A small image classifier, trained from scratch: norm layernorm, activation relu.
Rows from block 6 of a small image classifier, named by matrix and row number. Rows with one number belong to one neuron. Each number is 500 + 50 x the weight over its row's rms, rounded and kept within 0 to 999. All counts start at 0. Numbers have three digits each.
After each neuron's rows are labels from the 100 images, of 14976, where the neuron reaches its highest value: "peak on" is the class under the peak. Only what is clearly more common there than usual is listed. The data: rendered scenes of coloured solids on a plain floor. In brackets: how many of the 100, against the usual share in percent.
# fc1: MLP up (model.blocks.6.mlp.fc1.weight, 1152x192), inputs 0-95
# fc2: MLP down (model.blocks.6.mlp.fc2.weight, 192x1152, transposed), outputs 0-95

fc1.8:534400500542500500470395532500485500500452627500396500500500500500432500500500500500395500500442500500521500500605502464500500500418500500500460500546500500500516500500601500482500500500635500614500500500500500500576553500500500500500500500464500500594500433445500500500500460500583377500
fc2.8:500547500500578512500500412558500418412500500615553484500500396500500500500357500500500500500500500610500433510500489500500500458500500485500500500500500500500500526500500595450500500424500500526500500487500500500484564604535500500500500490500500454578500465500672447500500493500500515474
peak on: jack (27 vs 0.5)

fc1.583:500500415529425557500449485600475500500403500414485447518458500500410615500500547554500602500500422500500500500437421472378500543392593500500551531435500437457581500442454442450500431572500500572500500500448546598500500500476500454455458500500500574500429538500500560562616500500495500455
fc2.583:500500532500500500500500460448530574420474500617520500500500533500500444623500500500500500590651500500574500386408500569500500600515624500482500500500398500500561500480586419504500590488500509500523500500500500500500527455500601379595496555500534500500500500429550500586500500470382500500
peak on: disc (59 vs 0.5)

fc1.261:494466500500500500403500413551500500500500409500500500500352500500431500500500500500556500587500486500585449561500500500500489500449577500500539589540500500401615500500500500500500402455523500500400500500500500534545569500416500500500500500500500387500500500555634500460500388568475500500
fc2.261:500500500563398592599500653615458500500500500500500500500501500500564616419554485500500485587500500500500415500500500500515500500500500562500500609506500500500417500358500500500476596500439500500571488500500500500500500500476500500500488388538500480642500500500371500500500500484584500453
peak on: cone (35 vs 0.3); pyramid (28 vs 0.3)

fc1.741:459500631500500500500500500500500500453500518500544445500394500500368414500531500538500571500500500374500500500535471421456500395500395500500592500500457579500500425438500575500500500500541404414500500500564470500578345573546500500500500520500500548500500500639500500375500583500636500500
fc2.741:553500356403431500500594500500500500500435500500500539500500500511500500500500500500500487500500500500456569500512540500500500500446500625500500500500500514500500500416548500519500500500455394561612500500628615574500500500361500500443500500500604419448412500500560500500720500500500500535
peak on: torus (34 vs 0.4)

fc1.497:445500500609500423474455500500542478500500500500500500500500500500447425466618500500373500370500500500554500500460500475500567500500500439500640584500500527500459433549655433500561442517500563587424671536500500568621500513572500500592495500500415500500500500500500500500465370500500565561
fc2.497:676425500500561466459500376500500521500618567441500500457500465443500585478453500459437576377500573500403500571500500500500500500500410500388500500500500500500446500573500500426500500426534500481500571500455441500424500500533435558411500533540453433587405500500570500500443454500560553493
peak on: hexagonal prism (26 vs 0.5)

fc1.522:500500500500466500500566461500500500500500545391500500500500555500500500500583500593467586500500500550500500500477450449637505581500500405418564626534500500540500451500574574500500550541536500449500500499381566558525500500500500500593581500500500558454484500552500622500500441500500537500
fc2.522:478466500500452500500504505615500500500446582441573500500547500500500500433500475500418500505500500500500500593500500500500500484500425500322500500500500544484500467425537477500542637500518500539543542328418416404500500500488421532465500500500431500642466559500429500656550479646500500500
peak on: cylinder (36 vs 0.4); hexagonal prism (28 vs 0.5)

fc1.628:402441420500500437456500438500500500500533500353500496500540409450500500500500500586500463468554500602589426500500435446500456500500357500432567500500472500525498500500500439500500500556578500500485500406500500500532500569500470500526500587500500517500500555397593500500500500500435500443
fc2.628:500500460518483515500636563500500521523500509583500565500499500436500500500442500500500434500591447606593446522500383500517500500555500561548500533580500500470500500629500446472461500537500500582500437500682500561500500500433569566500500573500500500413500500384632500500568500414497500500
peak on: sphere (42 vs 0.5); dome (33 vs 0.5)

fc1.580:500458500500541381500500565497415455441566435553500500470500500500500449500500500451500500500500462557500375500500469451500642559500500500454500648568541500580611500450579500500542500500582500500500500500547549582500500440425445545500552586435430491500500360402500500500500453500500500500
fc2.580:420552500500500421500540500500419500500443500500500453500500500500500410615500500448574500507408500575581445500500500500500610454500500500500500500500500457508519500500456557500500500525500500515607438439637500654500500488482500544485537500500500375472500500500500527500521535540651500582
peak on: dome (39 vs 0.5)

fc1.660:500413532500500500528500500500422515531443500500554448604500363500478534500429500500387500500500475553546598470597500508423500500500500500500500605500429500500526500611500500548549427437615549453500500500500414426500449500500500500601500500515500517500500599500549500500447500500500500500
fc2.660:500500500500500447500573500500500354500500500555608467500594484602500500473325382500536432500500500500500454500500500550484500500523468508513578500463500500500426500581513500500500500500500500500575500533500500500433501500547467500500500500450451585619500500572555396500500370500578500500
peak on: jack (25 vs 0.5)

fc1.670:417334500500500434500500500564443500500500460355500448500500500500500500500628500500484500500486500500500500613528479500500500553532568500583528500418500500382500450503500500500523500500500500500429500546500500568500500566500500438500500560500500500554586500572427500533400500598473461398
fc2.670:500528500519413482500500514410524500500500500500525556468500468500500381489459500500500525500482596500586419491425500563500620469500500500500500397440500439500500414500500500582500500500474500616500500541500592611589500427428640500460500500350637542500410381500522500523500500500532500609
peak on: wedge (25 vs 0.4)

fc1.49:461566560528438500500500500554500500454500516500445500443582539570500546500409448453500555500461462565546616614500527500428500500446559500500517415500500375500500547412577500500500443500550391438500461500500628528536500629500500447394500556542500370653426500500500550500500500400465500500
fc2.49:474423500539603528628427513378500495569500577536474555617536500534566500500580500500561430500464500500401555436465387500439613468539478539500500483500500526552616453458500500445500500500490554500500500500432419443500500440500414566500500500500500500500518666500500500500500500500500500500
peak on: tube (26 vs 0.6)

fc1.456:430500426516500500500500453464482500564401495500540500500500500500449418589500500538429499463500461565600444500493500455500403500529500500537500570451500482500577500500500431500539500500633500539500500500500424529500522500391500500500412635573500500543383500500500364500554518500500500500
fc2.456:460566475438500582500500500500500500557499479500500500500509431560500353500500500549500500500488500559648500500429416500563500455492500500621500449593421428500616500567439427538402500500500500500500455500670500500478437500421578500500500530500594537444500500500500500442554500500500500542
peak on: egg (55 vs 0.4)

fc1.96:456500548548500500500500500500539529500500422500436492500500500470368500482589500411500595500547562505576569500541500500563500442500500500500579426355500500491500467487500500617464500556559500451500635500500435355586558520500500500550500500561500500500500500500421592500476445462500445500
fc2.96:585584500509500637593462471579495450500531593500443500441500500500500500500500563453565500561485500500500569500453453615524500583461454500500466500475500500500500500429463486500501524431475525500540500454401500447529500500500500457500500500372442607500470558500441500573403577427459433465
peak on: cube frame (32 vs 0.3)

fc1.161:505500500500500500491500545500412453500427500485444434483500439422422500500653443500500500500500500387500500500450477463500544500500534500588600500500500574500500402500500500575500446500500500500500500582500500500500451500558500519500500500500500500500410500578500550500500499465605460500
fc2.161:500500500500500529500500500500563587500593500500500568441450554500500355469500609551500500500497591548662446500451500450500500468397535447549500500500374500578500475500423500500500391540500500500500579455500506372546408500500500569500500550500500513424399482520513500557500500500500500500
peak on: torus (53 vs 0.4)

fc1.272:500500540500500436450500500500451526628443495500500467554500417500500607500620500500468456550500500443463576500641500445398519500451500500500553469541500500500500500500500436354500500500500380570500500500500500500500500500569500500500500500500500500500578667500369578500500500500556446500
fc2.272:500500589500500500468428535422530500500500538500500500500490500500524524500500500500500588500500500389460500500500456500460500618500500521542500428459500500500500406500500610443560449539468412500431500537404524548553500500671367503500500426525500440500500592500450590500500500542643465435
peak on: tube (66 vs 0.6)

fc1.422:582500500500448401442500542529476500475536500500547500562364500620556500472500511607468535500571500551500500517500456500500500542457500500500453500570500544500575500500500500446500463566500500493354500636588500500500416500500559500500500500559500441500500500500500500439500418500500500463
fc2.422:606459548500496451500500607500500500561608560500500500500450500462434500500544500500402500456500500500500500500513500465500500500500501500541500500500459572420500396575500500488441500500525500547500617500500609426627500500500500568418459529500500500500500500537500614500500540500500441500
peak on: dome (35 vs 0.5); sphere (27 vs 0.5)

fc1.696:426544500500536500500533500549464500500500468414500500555571441500459595500500500500500500500465500500500645500500410530427500500500399540500500500500500538488500443581431500500500617527500429382456468500369470403556546482500392500500321552500486500500485463500500534500409618500500500416
fc2.696:555500567500514500432500445500500500500500500589500443423545500621500500587500465446486500603405392500442402539500500397500500500438500500500500490437500500500500580500500437500652540552479500500392494433500403500500500500500500500538498500500500457489500500500500500431552420500569442456
peak on: twisted bar (25 vs 0.3)

fc1.333:500500500500385500500544554500445500500448484383471387500500473500387500558500465579500652500500500378461500433560495427500500500500489605611500450555467500432500500472410500537552500500500500500500594500500389500500429500473500500455500553500488500475500484552500500414500500446500484490
fc2.333:575500458493500500500500569667500471494512500486500500500537500500500500500479435549500500456457577603525500582500500500500500311500456500500570447469500428567354500500589500552527500500522500376500500500500500539500411527500491594500500529561572500470370308650574500474581428495506500500
peak on: torus (25 vs 0.4)

fc1.505:471500500500566431408500548575444500500500500500614500500547500534500440500500362500500500500442531500500500500500500500640500500461583500500500565438500550500500500516588449486570550500573500500500500545455500555563500586540500576477436641460562500436365374500590500500554416500500500500
fc2.505:500571474542500434500500500500500500396418420518550500500579500688500461534500500500500500500465500500500415517500371487500500500500500500456534500500500500500500500462500500500549487584405428500500417500529500632500500500373500500500601480597467498500432372451578376593396500500466544500
peak on: egg (57 vs 0.4)

fc1.59:436402500500500500403500500500422568500500500500500620532500500500500559500620500613500500500589483579500401500605500541566500573464486520500536647554628500500401427452500463500500500500500500500500589500500371359500560500468445500500500585500500500500500650500500500500483500500436554491
fc2.59:478582544500500524485500500500509588625584582559486391500500500500500500558547444500500483500412500500582500545529392500424473500500500546520612500552500500500619500500500438416500398500548500575500500412500575500560500500463500500500500500607588500500500500500617500480536499428500500500
peak on: disc (39 vs 0.5)

fc1.738:500371500614500420500554533431468560430500516418513500500500500500447568411500454500397500500500461500585511441500482500561488500500500441500616579500500500500500436500555480467545467500660500500419500563500555500539500500585484565500500500463500519500419537619594411575554500429500508500
fc2.738:500471500500439444408500500525500475486508528385618500500500500524473590419486500500500500500500500500493424500441500500634373527528419500357461565478641594500428500506580517434500500556566517500532500500423500518500574614500500500606492473597449453622500500500441500500437500500500523476
peak on: cube (42 vs 0.6); hexagonal prism (28 vs 0.5)

fc1.472:500500541473435453366500500450533500442500500500500476500433500500500478500500500556381632567500500500525418643500412500500500500500359500583582450500420583500500500500471500500500500545500500484430500500553500642591416500573417500558500500479500500467338500579602500500500462500500601500
fc2.472:500564500500500466461468500456505473500424389500500503548456500500447439500585500558500451500438624500527378500532500386579500500410571468578574500513445500500500531500500500500506400500533450571342500489621500500543500500433540500500500500500500500409500500500472500427500446500500537500
peak on: dome (31 vs 0.5); bowl (27 vs 0.4)

fc1.617:500426438500500500487500500441500454644500500500500569500500500475500500500500500500500500500500500500527433500500500500500500500500573500538585500500306500500586583573500466587555526500500500458463500500490474500580500500457500502500500500436500543507371445500473500500568500500615500500
fc2.617:412500417580500500500522341500438559500398495433500628500516500500500500421520555499500500500500474500631388500500500433637500500500500500500446467500577500480549500435500449571473500555500500608468500500615401500500500427364500541500500575500545500448425485355500500500552502500435431500
peak on: egg (33 vs 0.4)

fc1.684:500500419564439500500500379570438442500500500456500561500562573418500500500541500620427561500500424471500500598500500458500570539389500500600556460519451500500500500500500500541500420500500500576500500500500579420536447500527457500500500500500500500500390371543500558500500471500500562458
fc2.684:522518500500500500457500563500579532500500500500452520500357616527439500585584500574500500571482629464486427388558412458451649500500541541615553500565500611500500500500500517500500408500500450500398500500506449500500468500500500468500418427648500393409500500500490643403500500625500515497
peak on: dome (30 vs 0.5)

fc1.503:500500500531500500440500500500500375544394500500500500587500500488500500500500437500582443500500535407587500500500500500500540609500500396577500614463500500500500500417567577500609500500500406500500500500500449462500494500390494500500493500500589500500500455547500440500500468605500470500
fc2.503:427500500500405573500500500621549500472433500538500522485500500500539500500500430500548500500541569516500384584500500606500500500500500500500500500500591500500429500500516597500500547481443500403604429419500376500500500456561476412500500439410500500586554400500624413552500500455484480500
peak on: cone (42 vs 0.3)

fc1.615:630500500540500500500500500451500445589574500500500394391500461500500563500500500500541411577500457500433555500500467500500600420402534456500538500478456500500457500292500500565500500591500500666640500500450500500528500500500447500484500500446500500602500500500500500421500500419500500500
fc2.615:511438500500500500500500587500500500500488431500500500573500612500500500519500500579440430581531500500500500386500500500500500363466506500500500500500500500500555500500661500466500500500500500500500500500500633624500500500500500586500500516627500500431500328477523425500500632500500500500
peak on: cog (73 vs 0.6)

fc1.11:470425500500417456470464500500500500500400500474373444626445500500500500500583438500500500424589518500500423471564475483542500519428500476500500500500500500436517500500587440500500544500500557595522465463580524498500475500500452525500536584570398477500500542574500546450446500500460500536
fc2.11:500538500500500446500500593500500500500500500347579500627500526500508500500500482500500500579500500386500463341498563554500396500500500500500500579500577500397500500500500500500442500500459500500500418444548473558500617500500494500579578560602556500393500507500500416500500625500436500569
peak on: wedge (27 vs 0.4)

fc1.358:471457500500500464547547548500477500474500500500500500612527481585500398500590420500520427500500472410416531500626500434500500500472500500500500433568544500534592513500590437500500500500574443500450500500556524418434500500492500578527500526545500500500544550500594386411552500584494500442
fc2.358:500500532500451500500500552500500446500500508463633399500429500591584500500500459500472560500445500500499558500416544500430500500504500500500500468500474388462424430565500579500500455414500500500660512563500593627520393551586500500548568419428500445500500434500500500454500500500573593500
peak on: torus (25 vs 0.4)

fc1.288:500500542367568394563500440577500476582513447500558520500409500500500500445516500500500594434500500500476426482437434455455500436557607500500500500575531500500500500500500500500500500500500608500355427500500626572500460500384535500500500527500515569500431500550500500500453432547546551463
fc2.288:500500500500500500570500600500500448500500599536472464516453500500602500495545500533500500606431604500500500508428524500500469343500424500580500500554500500529509486433423500463500500500453500500500500528500482500386519500447509413500458500524500449580500500486500501500581500500546448469
peak on: disc (26 vs 0.5)

fc1.313:431500500652500500448500468460500500631552542426500500446500534500633549452560500500500500500469472523609461500500500475563500596500545491500663589445500441500454500500500424532523500482599554500433587520547478500500500500555500500500500500545454593500500500559510510484500401500500425517
fc2.313:538448538564500500435500500500500500500458544500437419417500500467500539500500470500500500379500588500384555500587496471500500584641500555422500500500560565500500477523541455405549547540540500500500577525381500500500500500595387500335500500500500467582404476534530500554408500419578562469
peak on: hexagonal prism (25 vs 0.5)

fc1.654:500574285500500500427500500500532453500500500461618500449500500407396524500504563433632548500500500500500500519500470558500565559553500431431500500438500500500425500500546447500587500500500512500500500480511500605606549564500500569562500532500512500557571500454500500492416500578500500572
fc2.654:467447500500534435559500523500500506606577466462500500500392560500595500577630439455500456537425567500412461500419500612478500386433519493608579428500500500500500613500545530500500466441500571451500471520575500444390462575371500564474348500500588500500431520582417518401500500511445500573
peak on: disc (25 vs 0.5)

fc1.743:436428500500500500500577545337555500621500377500496464500500574500500500566500422500500500443500500500564536577500333500500500500500432500620500500500610500500500500514500567500500500500549500500500542589500500500500500534441463500498500500500482546568592579500444571500500471591500429431
fc2.743:482449573500469500481500554550518500388488598449444500500500500500500500558500563500401547500440515500492582480500397500500500500500556500535500547563500500492386460596500656425500552500427562546456500500500539568500500500611500500500500500596518554546500500560427596500383500466500500500
peak on: tube (33 vs 0.6)

fc1.247:436454500500500500431440500542442500500469370548445500442399496420459620500500500533405500488519543407543507684500500500500465500500461447639500500500551500500578500500500542462540382559500500500384442500478601500453503578497500551500480429463481568506500568549526500500500389456500571471
fc2.247:500500500484408500560500610448444597500500533446500523500500500421500465500500583579500455500485501500500500500500500500564500525479504500500500648486466506500489440500520532646472449543500499500500602548464587500520514500500500500500560564500500565500418526545446500435460522500522437500
peak on: dome (31 vs 0.5)

fc1.302:500527500500459500431500573500500480562500500403500500422501500500500536438500452593428554530500500500500500433467475500394551457432500500500558460500500500591449500500605500398595409550500500500500500459500500500500553555592462429427500500500500613500500583500500551411500500500500500449
fc2.302:500500428500528500500584500500500500500500583500395610500500500500490500500500500523500500500568500704500500547575577500500688500647596461451541463500500531604500540500500500500500500500500500500500500634500500637524500500420500500500473380500478502434469500472500465607558553500500500500
peak on: disc (57 vs 0.5)

fc1.749:565444500644500562500500500500460500500500500500500500528500500568500500554500500500569511500500500500500500549500500500454452560511500580500555497558500500450500451500500500500500551551500487500500446500500405500500443500583500445500358500584530565500472500500500608430558500500516549500
fc2.749:542465527500431500416500500500593581445500597500500500392500621515544542533500440500389575571500596502419500500598500500500500539573472500400500500517500500500500509500483500500500410420533500500500437500500563560500500441637471433500439468557414463500500500487533635419500500500500526500
peak on: bowl (30 vs 0.4)

fc1.339:593386500587392500462518500500473500558500445500500432500568416500500500389500500500500591453367500500500500500554500420500490500415500418500574500500462500500500461500442436661542428592500500500433500494500500500500500521500500456366497614548500500591500500676500500500500438630500427500
fc2.339:500500410456526355557471500500480609516422500417536500500369608445500500524534525500500500500461603500500500490500523500500415500491500443500500522500500444500388500475500500541596539500500686500500434500500567645449500482462500519558500473466542500475500500563439543500525500500498500500
peak on: tube (29 vs 0.6); cog (28 vs 0.6)

fc1.685:500500406500500500485500500500500500458500500500500500621480500500444500586500500500559450583500565500576500415455500500500422550388569500548421591466500500500500427444500500480588500477500500571500552418500500500500465500398528500586543500500488455500500500589489451500478500467354633437
fc2.685:476500550500494472500609500593586385500435500579636462647500480500554500594500371503500428500454464500500419500500500631429500480500500500500500500500500500500489500500500500500500500382401500500500500500500500566368500500500500398555500500421585500500394338547596424500611500568463500500
peak on: disc (25 vs 0.5)

fc1.232:423500554554398500500558500500533500563641509436455500428536595500447592500500500500500429629500500572500500595500451500552500524385561445573500500460414530500500500500559500389500500552575426500500569395500500467500500500500500582500591500456500692500401531458500500425500407500410500500
fc2.232:594500454666500569500431500599500600528411575500558500500458500566500582500547615500508500500500500392492489383497503539500322532457500557500487541440500433500500442500500455500573500549604555500500500500374484500407500500500557500500500500500468500500534500434500500500500500564418500488
peak on: dodecahedron (26 vs 0.6)

fc1.174:500406433503500434500500500465444500500500500500339518570500500482500453500500436596500500500538500578545485500500417500411500527500584363500500500500500500500654500564500422573518500553544523500500500569412355500500500500500500500500500419429500433570500500500571500477500436551522500502
fc2.174:500500500354500500500558500500465538500500571500500500500500366547500500500346500500500500500530500537500500500500543500417500500500412564500439500573500500385500500500453500500587500458500500500551428500596387500500500500539531500386500472500500500513558500492500500500593563500617500535
peak on: capsule (36 vs 0.2)

fc1.211:432434500500526479451500490500467581573622444426500500500500522500500500500500413500500500500387500500568500500500500500500447375500500500461500500457500460567520500499508500500500500500569500372500500500442500500441446556628500500581500573500462500460441580621500404500500500500500436500
fc2.211:500451429578453533500500500500500500500404500387500500410500500500444500500677653500500500500500500533500470500500428500552500500500633500500549549500562567500500389447555500500597500648603544724393470500500428500483506500432500466500500500543556500492500475500500500422429497500500500436
peak on: egg (25 vs 0.4)

fc1.517:500500500500500567500496500500432500500354552500476468577500557615573575395549500500450487480500438484613629534573500395500500591500500509542458500500500528365500420500500543500500500561557599500585500500489350500500500500512500500500500478500500500454500574442446610500500500565393500500
fc2.517:500395500547500500500500563500500539539461500500365500402500500452454500500500500500500405354500500500434621500561446500477500620500638438500500439500500561500500467602539500500500401500538500588500500595482500488531396500571500454476500440426500417500500500557549581493446430500576572500
peak on: bowl (34 vs 0.4)

fc1.451:500441577500402500461500500413500586500542500465500529404500500500500500415467500500418677450500500500590500600455500392500500582566500500556500560500549500456500436500556494521541500500612500500361500500500500413500477562500456459546500518500539581548428500500500631500500500435429500473
fc2.451:500500500561500440445500500493500500500505500461455500500574428418452551500469500500443500451500514414500500571500500458586500513570447500422500500500500516458500458524500500500500500500500547500437587455500500500500557500500446500374500595500468574500500577500500500500395540500611500500
peak on: hexagonal prism (41 vs 0.5); cube (26 vs 0.6)

fc1.515:618454500500338500578500500500445500500500500479500357500500500492500500500544500561500500560500371500458484500500500500500500500452439500558500500500384500500500480500500500380500441589574500500500500500500524500500447500452500500594500425414500500485500525591434584500500465500500500410
fc2.515:500439500423500500596576500406551530500585528500500500597500500500500500580581438576500500526588578512500500433571554500500535500500500554497495500478500500500500448500500500500470444500500500499516500560500697500480511500500537500557500500500554500365500332500518500452599585500447465500
peak on: cog (77 vs 0.6)

fc1.445:500500500537500424500500549535451500500500500438500500547500500500500529500513464500500500541500500626530443590500500439500500512500500659428557614500500500500500628500525500500500500536500579549500413500568370500500500525465438500500500588500500500500578500500500500500500431524500500445
fc2.445:500445500500475444500564617452500559500394534500500551500500453480444461459500500500500500500536543596546452500500500500500588485558504500524500500479452542500569423500590500500547500570569500648500527380500584500582500500437495589440500500500500500423453500500597500500500500446572571433
peak on: sphere (32 vs 0.5); dome (30 vs 0.5)

fc1.236:500340500500500467357531589472450500500467461476500418425457472500527610500593455463525500541500458421425518500500500500396500500500500500577577500500559500546469478442500482577456446500500500589437500614500563588500500556673541500461500443537500500500500533586457500500500465578500500506
fc2.236:462500406500500476500445526522500540500500500466500602568411594500607500500474499501503618435472602500460500477500500500570425581500500413395500500500593491500500460437500500494541492500472566500411454577502512654500500385500500500583458403507500421440500500441500465500500476545547500500
peak on: tube (57 vs 0.6)

fc1.27:574397500414500500448500455474500500599500500500500500500447500500500500500436500578557555463500500500500500500500425417390496500441500500545500570500500500500487534500414546500500369524527500500587506500438500500500500539500500500441491500367571554500443479500603677500500500454500523529
fc2.27:500479500500599500496500500597471382487500447452500495452500500500538479556457484385554500418486500500500500500458483500382584500565412544500546500475535500500398500500500500366550635491457500500619500457500500601500500574527500500453500500609500500500500343500580449491500585405699523544
peak on: capsule (40 vs 0.2)

fc1.370:577534439438500559410500445500500544500500576457537500591500500562500565571500401500457518500500500500500446563500500500401438500500500416500500500500585500443545500500500500500500448557500500572552454563500500565534448557500500500581500466500561447560500500500557543500588500500557600438
fc2.370:565500500455500500445500500433500583559500561500500500445500457500500435460500500573500544500500500500500580500500442500500500619500564500500500480444391573477500500500500582500500423500500391463486500500366500506500446468596500544500500405529421500500418461500545611500440500399621543500
peak on: dome (30 vs 0.5)

fc1.130:445500415609548500500600500500500500506433500389500500500573500447352626529500563607588500457500500566500500500611459500545516500469575573500500500436500500500564455500584378402500500557500569500500433380500500427500500500500500500449500500524500500511500470433500500544463448500454581432
fc2.130:472500498477500451500500363553638500500500500500597583442500513500489500557586489500591507500403524500400413443500400590500500500438500500609500500588500500538500469512500500540500527500436500500500500500609500500434573610439376500515441556500655500500500500445405500394500500532399470500
peak on: disc (37 vs 0.5)